Rows from block 4 of a small image classifier, named by matrix and row number. Rows with one number belong to one neuron. Each number is 500 + 25 x the weight over its row's rms, rounded and kept within 0 to 999. All counts start at 0. Numbers have three digits each.
After each neuron's rows are labels from the 100 images, of 14848, where the neuron reaches its highest value: "patch colour" is the nearest of a few named colours to the mean colour under the peak; "top examples" is what is common among them. Only what is clearly more common there than usual is listed. The data: rendered solids tumbling over patterned floors.
# fc1: MLP up (model.blocks.4.mlp.fc1.weight, 640x160), inputs 0-159
# fc2: MLP down (model.blocks.4.mlp.fc2.weight, 160x640, transposed), outputs 0-159

fc1.520:501480470533468517484502473445533526534481503527496502490506514473497500524523460515481547478507478472510501497506526495562465449495502483513487535529501507471512531450510497512465536525469464525522501527496486507532511476511525522456515466530478511515505513485515498506509491522496504559512494520530517486503425496511523446543517525458482518562491524519524447478500489523505490465538487514520484495544474503499524501478480536486522482486528501472518543490510496514489444496516483
fc2.520:490458522527491507516498494468535520486499489439511516508513509534510475487548504528554530460572497492502491511482521527502501495469501514524493478496469453499496474486482486482499499525475514505531473506455522485486504502517483522525498491515479530480479495445536517512465506571485523476501536512484454500502526470497518510565480497502490496499449467482475470499499505478512494531471517527499504489554469494534545550492498524552506485470519529497500482534520535476536488502491539
patch colour: blue
top examples: blue object; yellow object; its colour: blue; its colour: yellow

fc1.234:471519477539497490538512513500507469523510510504484474534507512514516490556526512478544423536531504511495527542493534486433503529490480479503508523492511520483508490501480494480508517527475534488471494502498447505430487488496524483547492515491500561466492516488475472490500527474534493543526541478522519529526507528522474479492520510536487540490533499482513486515473486491535473490521491484529468520500469502490502484509481461527518543501463494492463526498460459463460473493503510
fc2.234:446451460519485513543444495510512486492497503522502449498482486496479515522461545471514476513480495495490506505513526502461487448549498518526502498529532486515499458517473529506499523463479496487483510521493465486522500478483448538514578509524496472480472528519518495530526465525518453487511523519494494457465497497482488524493489503516539471507507502500481498484546490504490505495515518494483503479493439530547511490486494466506511550483534501517547505492486514509510462544556503
patch colour: green
top examples: green object; its colour: green

fc1.262:513487507453504503504467496511450475505505487513469475539472502485492480513514517473452538478505512495520495541494492491511498470526494505498520534439486472548478475472467471501527498517465458491537497493511495467496478487503548471519513491494487498534571524524482484463522528489510524555506500536489486503503545526520499522542494460533507575530505495527460478477538496519480499531471490498520486482474527506528477459499514490525507484496525493495506463467517563504505490501535474
fc2.262:475459509488500496515462491491513528515524471481501550545469523521468498497514468495479545478490462553516512518450517476536519528523472500492490522535518518473496534518511489481505521523478505504486497466532534496475522463508505482521467482529480505494494528491513512521480524496509482484516501537453533516437503468507484480528491454519492464492477500487543496513491463455455482539459525503484484466455524508534472542487468520490555533512522462476498532513512509470528470525496503
patch colour: blue
top examples: blue object; its colour: blue

fc1.394:483510480507470496430451476480483486469498533490524510508464515503447514477462500461499503529491514495468486506524479513524485479483513485474528515531502501478518533492493541550511509476453519468497481484532467519481497491448467512503483548531464463515497504509493514521512486503518491457524462538527494512497492470539511478528474514514520529523493500425472467533472470503520462490469487516467474500523497524516484507545514458518506449489484491484485495476491474494517439499530510
fc2.394:499487464494540507478466497539518442469515479512480452505499498506497500473554487544552495492488467494474503543444553501521504470466496475524493481504534530528512500453427475519493485509463515497521477540496437506515467514517510518435528497494482508496516509491473495468454495526507474522466465508507490478489493509521488507525512492480466530514475534501495566493518470510503536537513485492484508499488494512530492496524519531530498506489502540530491504521477471517507497511532476
patch colour: green
top examples: teal object; its colour: teal

fc1.298:522490493519500505497503512499496492506482462540516569529484553501530464503470454541537500512527545505479504482518492502480490503513510546502499477504468517420499547493511513513527469502526510500531496474462486479470463511484508547481488513496539520445481497545504486530539486464495507480503516528468508449506527526526516478496495474503507562508540511489497490507496494492493532511491483491530511506543518507494469473537484474489487466521488461478535497494536459451506499500543475
fc2.298:509483485479487481502532458515499550540521478525468539523528474496497500499518523521496496469519484484466495489489478506527543483528513513516526533473485531505473478504479497457472469468548536524536488517492528520493459457478530539456507550532459511537519486510496490480505497488515468534475537502468443483495475489481496491496488504503481531527514483502446493510488511466458486508489509548486530481568474552479550503512499481535486511519529518515478516497515516539531491488511493
patch colour: pink
top examples: yellow object; brown object; orange object; its colour: yellow

fc1.311:473472453463518504535522511518478544465499521518477495483477516528489496483511483449490499542489527429501498500509446529523468508504491535495466483480433453488532519511533509460512490467534500472503482519441511508489476495536494515485483491520488495497481497490507530524528528503551489525522501518527532532465475497526514514531499550479480492505508543463504480515498479508536465490457478467524500501512543468523507500470497521518498497470504514505503510484529554545516532481513482
fc2.311:497476492514515482476526453530502499489492522512509501510483493499539477516440516513502469457541478511547487510493476486490520479498472487499448501508523521467509506551488489477539500533536486513481460536509519480475496474527508479460519540482515530543470452528508484475509482461489494530479515487511454529522514449511505484528473436460526531515486517496511521516535528504498563533513487518473483473494533546494533473475457499492504510490481522510497502494515505475558478479472506
patch colour: blue
top examples: blue object; count: four; its colour: blue

fc1.464:505477514483524461489486538459508507504523462487482469447484534475513513516489473510499462507503510514485474512473489521564462507517526503476511511542513515469475473492539522515515463473501519477537508498526464522489425507514509500471489514498497478514506524504486472514555468463486523490528488505489496529553508517477473469582514484510512460473467546508499526496450509485523476505551547482516524473490486481522498496515523495501501540531503494521499533494536516467510467527503511
fc2.464:511495463515474487469530500477492454513535494471524501497477486507524474505493526547544545501460476538472497526487518512508469492503518551499533482465490533521463492506485476507553501508502507503503472526469514468496517516463500499492519477480487485479513524439494497508447507476539493481510506458486545474538536510482500503497480516459489542521474493487533503452489494539508490524504509521492525490536479464533554454491546529438498518490486500514483535526477468486518457484488502
patch colour: blue
top examples: blue object; its colour: blue

fc1.456:495481506496490524499473533536520543477479545513537474511514488521521466487490499494501494488520512492499465538453508447508549494510498485533540490484506472484514485494500522512474540488497483469535508526524505545504552534481490438459536523518520520509475519478483498542473488484466458489532473491528536532507487514505491523541507512498565515467497485536501503547516513509493442482482459476489498490518480501524529457440513473502528464461485522477523506506479516512500477512520512
fc2.456:535499545504498481520490533497563488477473512491454533481512524489507506520526517500487522485515501493512513507551532555473508521506520478517473520520519503535501469465479509492497512478503535461514499539450463526465482524498466520525485513462487514512578500507512495485515517484481487501517514447462488496481512483490473509496513490555463491478508542483488485499547456513474488502505476484532506508516519536496488535510545535519524507453501495541437494524480476476474544475520509
patch colour: blue
top examples: blue object; its colour: blue

fc1.116:525464508491519516499510461497513494519481502531505491520490495486509477495488497493469479478499485489518504483519465510487504535459498523537526467487469485472488536520517552493525475508533458488486512467490547473463524456502519485548544540535472521520515479496496467552514493509527472503523490473528527458511501487476503473465490535490516486467507473489509482524510494442460481497505528539486497503463454487535501525550503464517492531554478473494526520532505551520525547495537536
fc2.116:492442521518540507470523512485474493537507467458464514488494515488501499487483523505461500503489494473494554515528505516504519483493485512537519488504505463500529471483515518471503526453535498489513503540500496470500492520547500502533511544486492485521553500486491492511518487481518502489552491456445527479516452462471477493482507473487511506486514493532556500535461494493526492484470475475517480513480471485510515570517478535496458478494476519483519509530458564465513459519541505
patch colour: green
top examples: green object; its colour: green

fc1.504:477502568522485520512493532492529435510521498489485504532500510497494532493467461493486478501486550489531476460483495510487508554505479512493510519482487510485545499510516470547480534448472493533507483509475484504484501462470508475515473521508554473494458533508480490533467521476507489492492507486500488529492485530518469514481457503507505518491506504442458448515474544477501477508508515484526545492536465508532439523521505478486544502486457518458530507490502507477501508486545522
fc2.504:444501513508532571555524513545522432518530517512496530499442522516485501583506500491500469528545485505504512498498516509479542526466542479481538511519478475497480493535498498505477506521485518522459490486504471507486490503521468515470524533471521478523506487513527501518502473476514552520458475484539514525501460506461521484491487494481466479536471491529473498496533494502499510468502506540505486495557502514498476501496543511504487503480497508514495491453527530464489512526492502
patch colour: blue
top examples: blue object; its colour: blue; bumpy ball

fc1.323:519513486515510501457443498454499523474501463498473511521481550488476454478484501521454509523461462495514527477477502495497467489503529484494482565472508461487470492484530491500532459497506515502521487520475551468507478471496480526484483544504519457506513531477493475513504536529519514539529468483560486476436538531469497519584534510509502497506498514481516488498531515509532489502474487507499517509514486456504497493496498492461505503517479530474489510461526516456519481506503486
fc2.323:487499493505530467475500490445513496523505476470475518511501441489536510458541503497508551508495499481514486507527538500519475504527514461484495470503468515495483483489528491536486440517473508503492507495447520497560511513532490483504503480528495469488487494497500498477530537523533490491515508500529522469533531520480500474492529479557492468523521517525477462510489525450499555470496499489492493465511488524494488434525474469508478528465505486541520529480534525468560456515521498
patch colour: blue; purple
top examples: purple object; its colour: purple; blue object; its colour: blue

fc1.355:470511493510526501453528492492484527477520496514463522514511464462546479529487472490518506512536484450485481514502484479558533472507496505517495548476505490481484446497525493512496543492531481503487507489452482537443506516499507533448502473481488525510521501519470540490524506514510457527510520493495508526460489475504477528529527500499484530489540507535483431464515482501512466481491467445535510488482525499511505510426523452503493499530505512490481535489498493518513515497496448
fc2.355:507484505543480522484536492476526497514468484520478474485489488504522497512493454519523522487533514529490541494479479490500498475519517510503462512545478486502549479456484529508478492509457463515438538479521516457511532475499490510521480491561451479532456496481504506525547474455467507463502478524417457502500507483494552512478468492491472486522536470490498533469483492518519516506544515462492449497488507491498467508522507501490519474483523480529523525480498513492473492489506512
patch colour: brown
top examples: purple object; its colour: purple

fc1.2:501544503525511493489512498465502478525508500524550539547492549533501514468491522518505491527495493514514517514524540451510484537494467509533519502541460482483557498517503562507518468559506487511471460479485468521514504482483495486518513504494490462511505512492513481504546488491461510532464537470507500519492476497480494543509497526504516491479444453498528561537508487493486476533486497528516536491476556512465494495511497493505485489497446518507491507472441492497509482525453509
fc2.2:534518469504508561503534478497513485527549493475500545512490448507506463478529503501469502486465433483536478438547514493470472511531498516505519456528477469513478486516491481530466498510485479542510498494498457489513515488491521453546534487528516539487514507474563506515475522493490532505519503466516504466506502490534543514529493531472520482497503496454476458548500491507485477503498467500497451512480492530499481485471488526483453498519507482507498510466529512473473499520508486
patch colour: green
top examples: green object; its colour: green

fc1.376:495497481519451526513517540521516470492485531502532520490503481509514512444502503489500452534483458492511478473528505488513522515489576500520518466503540476499476493489528521526465537487461485491495477501549523505491477523510501541532492548489467543532523528497472482531512479490469506536503507448557474479476514515566506479493548476509476476492497475488495523499455519528502481544518511524485516486471475507537547491535510491537497517500519523465534492506499463484492514492509504
fc2.376:498536532492523525530494504521431521470536473521457483542489473509497490497539516510509495514487510507481474467501452477463512501489514463481495494444552473488504481476489492529513494491502469469478505482461485496516536511539533510480465436521489514470511515488501505515518473515458522501543499491514516486468471510516494506472488468499495513477535524479504551499482436519512514461541503546473503479503471524499508523520507458494482545506514499497473508524457508550494520465460532
patch colour: purple
top examples: purple object; its colour: purple

fc1.613:473542469498491516484514513511484497489498470487476476522478546479486515467498503505492481529476510504463528488502498467485460465570447465480470475546480545467487475542500489440493502503476483503466465479449483480515520510456498502481522559479520516474464507489486515493469484494536436530541493513467464483497474489490494488529481475515522512537482489483482495512497491489484488491487488496556487483507514485491485522479539448502514490506483502472493519439492503494494479461457481
fc2.613:476510487486437530522454484464524498512488544484474520478490502530479528506503492543507478501505534464501471493475541533513525485494478544485503513467459512520509472539475523488463464537500482497467481504526484495517533517513527503538491504490461520549526535500484475528480500518489507515493510464474513480507491492547456508490470538496489457511468530474512507532507559476479436503474472544492486478508488467467528478488464485465483474510487522478457518479502488518537504521471488
patch colour: pink
top examples: pink object; count: four; its colour: pink

fc1.209:482518476465488535483532520481539491504495509501493485472485505487529528504507525550486523546531537477556537510511481464495504519487506527493509492522461494505508489517512471491497489548481437530451488475533467505505523531519467553494520542487487527489449490522490454520527495488516494464536500524521476492514480478428494511504448527518512516474516477500522519494521541491552508468506549523509476490486483474501508487480473501489527496564512480463477473507519517494525487512483487
fc2.209:510560497493489500520456443527521507505487512494478518540513506523478468448496485499518474458464546466512492520519532525493478466485520490504490446485499487502559448465555519497510517517510516471511530508483475459502477444524522501523486532498523501527500521471494514523434477534521531489535508499514526498533511455529467504511497450509489498516502492540500502520508483445504504507478459502519453523490535508474489476496537470521531465496498487494489539521500492512495489502505482
patch colour: white
top examples: white object; its colour: white

fc1.577:529482485528510535525509469495493512455519523554494509499457535477537548452542442486542488465481521482520512494458472463455485480480474480499483480511511525500508512474491509544518467515516503489514490457535510503498530501553537554530510524512509510534498533490498566510490521482508491545510505469475463479520466472520567485517498489504508516513546513521503485507521492492506502463510487553494469496480490448491492504495487477497492486521484509492533477500479521520487522503527477
fc2.577:445501492504503485527502545473544491551510465480506531521454514477498514488488520499483541485470559532503536466511483553541539477533498487509513509505506481488546493554491506460494455528535516521539513482481502458497526513511516485504512495495504477481539523495506499471512486468490485516498492527494513480497503496542488534494537525503497517526466486531491492511482479493472532478552492471482508481525497512482518505547484532522520548477427531512519495522532518512534500454518527
patch colour: green
top examples: green object; its colour: green; count: four

fc1.318:451501521497483526489484474463540530508484468502513517514488508511517487467526507464436473524516539471509495531490486525509443513471515505525547498502495530527494504481506520518506514497520530455543495492524527510512495497495516513486486536547485472526504489484486516505506519510494506473538493522515533471483475524476481505517518494504515478516522568500523473497446502514437472508560492531488492447502529472522455514477522471497516493457523538484534514486448521531541529502486525
fc2.318:485528465485528440495511517517553510493495535463485518501534473506491506504540502464503476481514523499493562520500527518510498520513482500535473549511489511495489450482504523473523495501490553491501506506529550515508543488524440484473484550498507500554503488530506489523486497483467503495463543470521532495509496507500496473509449494489509508492529515516455497504544532501533525495497423479520515520508500537538490534508502490507523474459440507500493543487475501519481500481535495
patch colour: blue
top examples: blue object; its colour: blue

fc1.225:526495493517472529512474496493452537487524469526498496516465521490492501518540469506528476500517470489501539492505499467499458483522515514511516475521495498462560539508556486539521520504530450495518496483467544525488471531492470462550489495528457527536538509507507509547517501503532479528514479518481507479546482460535478475523527503491488497509518534482473516503496479494531437526515471538517452503469486522519516491523501495500501468513526539530480522465462475480488468510510478
fc2.225:494523441505515507460482503483524519511480523522512430493507552516481487512515509492483502494502482486521479534491483524536497500506481507513418495492541497505439490465474532467521477528504504503518508470484434490488487480511506499517442490494474537498484496530512500507477486464493458514438479531508460533513490538484532468497475484490523546481496534446470489496490501469485484524518486499482492495474469511524497496523490457486518498511494512541532510512485516471533506494533443
patch colour: green
top examples: green object; teal object; its colour: green

fc1.601:499508545487509483502469525473487488527505530469502504496497541473532424491512515505530494528541532546500530515494489475498462525527481488495476530475513494506516515493521480498517457521465522483468519508509510468456465500481467508490517556469493475497517509546490459500488498512511506534543526524514491533520505495508438533570454514520467520499472502470492525527523520502503460514497490501491499491556494513545508433513522511509524500479518492468494478530523489458473510496489531
fc2.601:519511470466470500538517498442543518500497483543516554508515518516507500478518529478492495508462490467481497527486503472498462491486544511537478501529465498515495477479472457499487514471488488509502481484504489482509551536513468487503447451513494503517485520503528485504523508512498499425458508508498517440490532504490431488483515524527543503506476478513493508500503499483517509462504509538477528486509518532529491519501478507465533526515478499545446507530480514489500520570506539
patch colour: blue
top examples: blue object; its colour: blue

fc1.241:548519539481484452514486510488496492507416501483431506544455520499524483518486452485533558479456494477538504490531506525477536540530523518489499480500464485492488483543501517502490471523468481513503471484518471488480479497484506525488500531501480518495552500463490485549487486471490501534509498469500476475493509504512483493536532471568499529486485484486477513491511514524466517505499500512513528487480523547475513511478498500476516486513480499440491504494558470486508509536484494
fc2.241:514510524483461503546508502468502497489491509508524466497444509487491491536508538508504496494474528519521523474524554487504512485534475533460522505476500448531507525509526466549537553484470493512440509497489491489523490477480546493525467494545479519524488494466466497523517499546483475499487489516502540501553538514512509537463472472477486504478555484527463487483489556486485499525496516522527534471517467512518501464519521497507497509500525525513445496481530501493476519507527539
patch colour: purple
top examples: purple object; its colour: purple

fc1.500:499472495524519505507529523504523495490462522525511505501478505496497519485472480506500551500510515494519502492516501423509527475455482530507527482570539506527535469498487515479495502548509486509465494517536492516489498509513455518503481468470481508477498502526500472536504568531456493578520438508492539502516495519459507499497535502540493510523490538503525467552494501515536513479514456522525468484479548510519491498455478474525498495512494508495518505503501540472485516528464501
fc2.500:508515557523432475482475458532513527505489476470510509523501535471486477483497466503503498489470504546493460445476527510490477512437529457474519542495511511506519463516515487480476492479478515516524485475491501451490511497494493433525492508477460507489519458470544505523466490521509494492527499529493521477528531497463488456492464461494482515546529523488527452488524492501462537500501501484479477496508548497499488508482507467516532493492503517455526494487448512482529501496517512
patch colour: white; pink
top examples: white object; its colour: white; dodecahedron

fc1.388:519524474469513562508478479484535518520461449543535510506498510533533508501499522492513498459519514510504490437498504465466474499524498466477521519504485506518512536480510499505539467490477485529505485458488489460495516479499477522545454485467472494487537535507482526452489530505504504497508481500501544512482507496496494562540475449464504547475459519476519483512496479471483476535522505451460501518515486488525525509539474512487481534506472540511522454501536517515493511472511488
fc2.388:489549541526562509495486453509492490483495491492541513488512500510472449477438496530510528495483452491484460485537475489500471522484464494512493491524505503558467549510500517499530502479488482496507499491486480546493462463518520509489513522458497461499524502475485464506456475543504539504506503532487496536429461520533472515553531512467513480541499466483488498497527493473483511530522496474500475510529503544500516510541475517538474494498484500467531527521500499483510496498514501
patch colour: green
top examples: green object; count: four; its colour: green

fc1.345:496501469456461535531520503478491511507503453494517545480483484473531473509515463489516496517510496487530496481507556488478504497475495495511505490489526518502480482481452495468453434450490439432483456443484528538510486493504509516477476481465489522479496518502475525534501498527476469455485468514467502509529508474514491488545482499514542478500499528536515527515477532499487519529536467527487483492519494505513511530485492512498495461504484543505474529461455515466509495531487517
fc2.345:490477533512514461489465518459509511498468495463521541475535471500474486535504472489459478503514522496511469483465469538531482543568518513537505479509510568523524470519508523529482523546507511507500494509490542480523487482478483516489532483510482541510531466487494488492473497527463496506509503522503525455465502467497500541473499482514489497521493512475509502556538494478488519478531552472544471493545496489457500483503507512479535442518502508539482469477537481504485500470488490
patch colour: brown
top examples: count: four; orange object

fc1.637:531494524520499542500503518469525486485490508521462500538494514505499460507503479526516507501527485456507509487531453469504479498531507478502459507506525485489495464535504552447513480539500498469451513491486462511499501497478486511485525556534547499499534477447555511483484547500499454506547459509480496461498498515477490507518494530522501562510484482495473523507516519514497478511487498502506478488522462475523559547517541462493512497519460521458494528480543546491507504509482505
fc2.637:487488498496471485509496498467498479419476493463487533470509485500484498473519494470518437474498498524492491474508497525503542481509504500482499497467458497498500474500483497460509515475501482525520482511479450485547503467496464504553453486479494505536521521517472482539514518514522444537552471506524523484533509530468470491510506500451517484502514480516479451523487498471515498502462447488520543528475501452497542444535479460479506508485498508542493518489524509504493512497505542
patch colour: purple
top examples: purple object; its colour: purple

fc1.407:476496525503497514491516498499505523493480472531514508524489487466495539501400502510446495457461517445512466549533521469496509493498507481489496541521500516489522493520494500449519506519465506492485532495483496488519529481478520497492541501439465510521517480540495510484481527552526532511493444541516546476510506472509473534494497517545514517504526474529510516530479500480502523493511504489485483497482486476515527497474485507477440531534521509495535479485512515459549518527523483
fc2.407:513486463498486478513474492531502525523491439479508500543484470514523516473509468516474473497546512502457513480497507491463504548551489484513533559495504538504448512509498513516566464472526486488536517468464518450480497499457494501503521524470448513535545503536512478501551515475505485485489511476538481483483478507508519445495489481487517509481503467477496529480488462549495478452488526483493486495504505515510501480464513482459502452482507482492527509482479467487500494464501495
patch colour: white
top examples: white object; its colour: white; light from behind the camera

fc1.214:503484483527501449485461536522464505504495536497504478499492517523491531472512502455491542509481475467497512522548496487496484519548534492459522486459483525515469505511507454525480491492467492515511521474495500487545500457464512492495469532511486478474548510473470490500534525494472485488502483483522465499516484490500497518495498503517533514478502485501448511508477540505513442484485458507502514471420506504498461490493520480480526460547500482458511456519511515554548550496467497
fc2.214:496503482495508497490542508501516486508515512516501513508501493456482491479449530520475517450514503503487497517524520526511489460484489500514471524515497499492520506492508479465478437516506523501526458522513489514460520527484451516568451491495497468545541483524500510480546502555510472515519526555501501446538490565522477514530487558514529497519516537495519483515503543526526467485530489547496522500504505514494481487505504488464507471444508527524497514484489507510530484542514539
patch colour: purple
top examples: purple object; its colour: purple

fc1.112:481511449543425512498487461534547499535499529495458483537480511506488546504489509507511492443528465478541459528469499499540481540547507499497504524487517483472475469485499493469508485490484519501505477527503531479507502527487511506525485527516496448498507541499512496515486502475496459492484457512476485499493500509459490463523515517464508501526499525490494501495481497505532436476490497465501463511458507505459507531526511513518499496503539527486428501510539544498493504503485555
fc2.112:499490483543503474450538520469442494455527504450490529481487491475489531509516470511469504478515492503523507553492506508476502484530524563470540501515499481448514485475503426502470492527482507496505476504507500498511514507491528499503441472473505506537521483516553489511474530485519482480511485516455480488498497516517475506492495486523534525510466521492476470435553469516499544494494533535484531477516511497484466505475490530520471478489469449521518484521502499481480527506529496
patch colour: blue
top examples: blue object; its colour: blue

fc1.299:527496490464494477435551521491526522524506542502468512487502515491466524524511479513447503497462506484460517505504480520456551490500511522520509496478530483465533520509523479517553472490539473506520488473459475488500483497507509516528494456485502517530536490477541474518517507484492460521500503507466494492504500470513496489490547501507487498492501503489438466514514511498558471520497465485482504470485516448498491510506510415528494513433504520490495496530514490464503536546494477
fc2.299:512503488534480515509495507493485510517532520464516492482508514492542524514492543527452490487483486531541518510513481558480459514484517528509519502498495547503516496514546503456486473495534529502526486473502495455535507521505515497502497493482458520513440513537505529531508532524504490497481515560477463485459505491499523515533494481492476506513529508506495505483512468494439539471490493477441473484473543509489497528535548564494504489475501519500501451476491466459487510459528535
patch colour: brown
top examples: count: four; red object

fc1.223:502487510520491521496522508472506495519471481537481524543479495490499494493477524451464536502516513482503513482510521493490455505440484452503538465516550523470509474450506532506491486501507483505505506447487498484501525476513517546508491491494528492535516495527479438469503533504496476495505501463525514488474448538461500483490491546510540490543449517535530490502478485479447540524484523495502523495472542497506529535508561467498463503515504485458492504508478552507530496498522503
fc2.223:519479486519505516521508503474504543522452519439512523481486498514507479474480540489480441519519487486500524533502457505449505514477492472494531497488488479508488519535490550483500496456491479475506518561525489496498499541542486500539510470464487516527509498472498464501471485478521489517527506507488490544458478481512476489513504473493515511506463526487503501463534478463533510511489458479493500518481517427472492511531494451527494505469491441470493511525464445525481473540513512
patch colour: pink
top examples: count: four; white object; pink object; its colour: white

fc1.13:511467493462458492500517528480539502483478545527519533493473512505534558501481505501486505504528511471483496533495486520531442492527492498526522518521534509466491455478506478492487503508508448483512525488484514494479541494564534567517524528495534498546521485486500503459498519473484485492543458481506493492506491502446495525500460517462481516457474491543530497497486507495457522507510503536462494497499496496531500467482524481539475496507458512455494514478482498470546488490549525
fc2.13:492506528501502480522476498491534458517496513480485492540500548500512540501504497455491452512474501503480517492509535510478506525534525488541524497469429475507477503475536490493504539513508520518476531518536486481555484503477468526504568535502495526496495535476514485496489477498540493518529489442509502490481485496523531513553473498460553516508501485499481515499451551496514503505536466457472519490486496512484479455528518517529463468483519510521475494517532453495461481509529505
patch colour: pink; purple
top examples: pink object; purple object; its colour: pink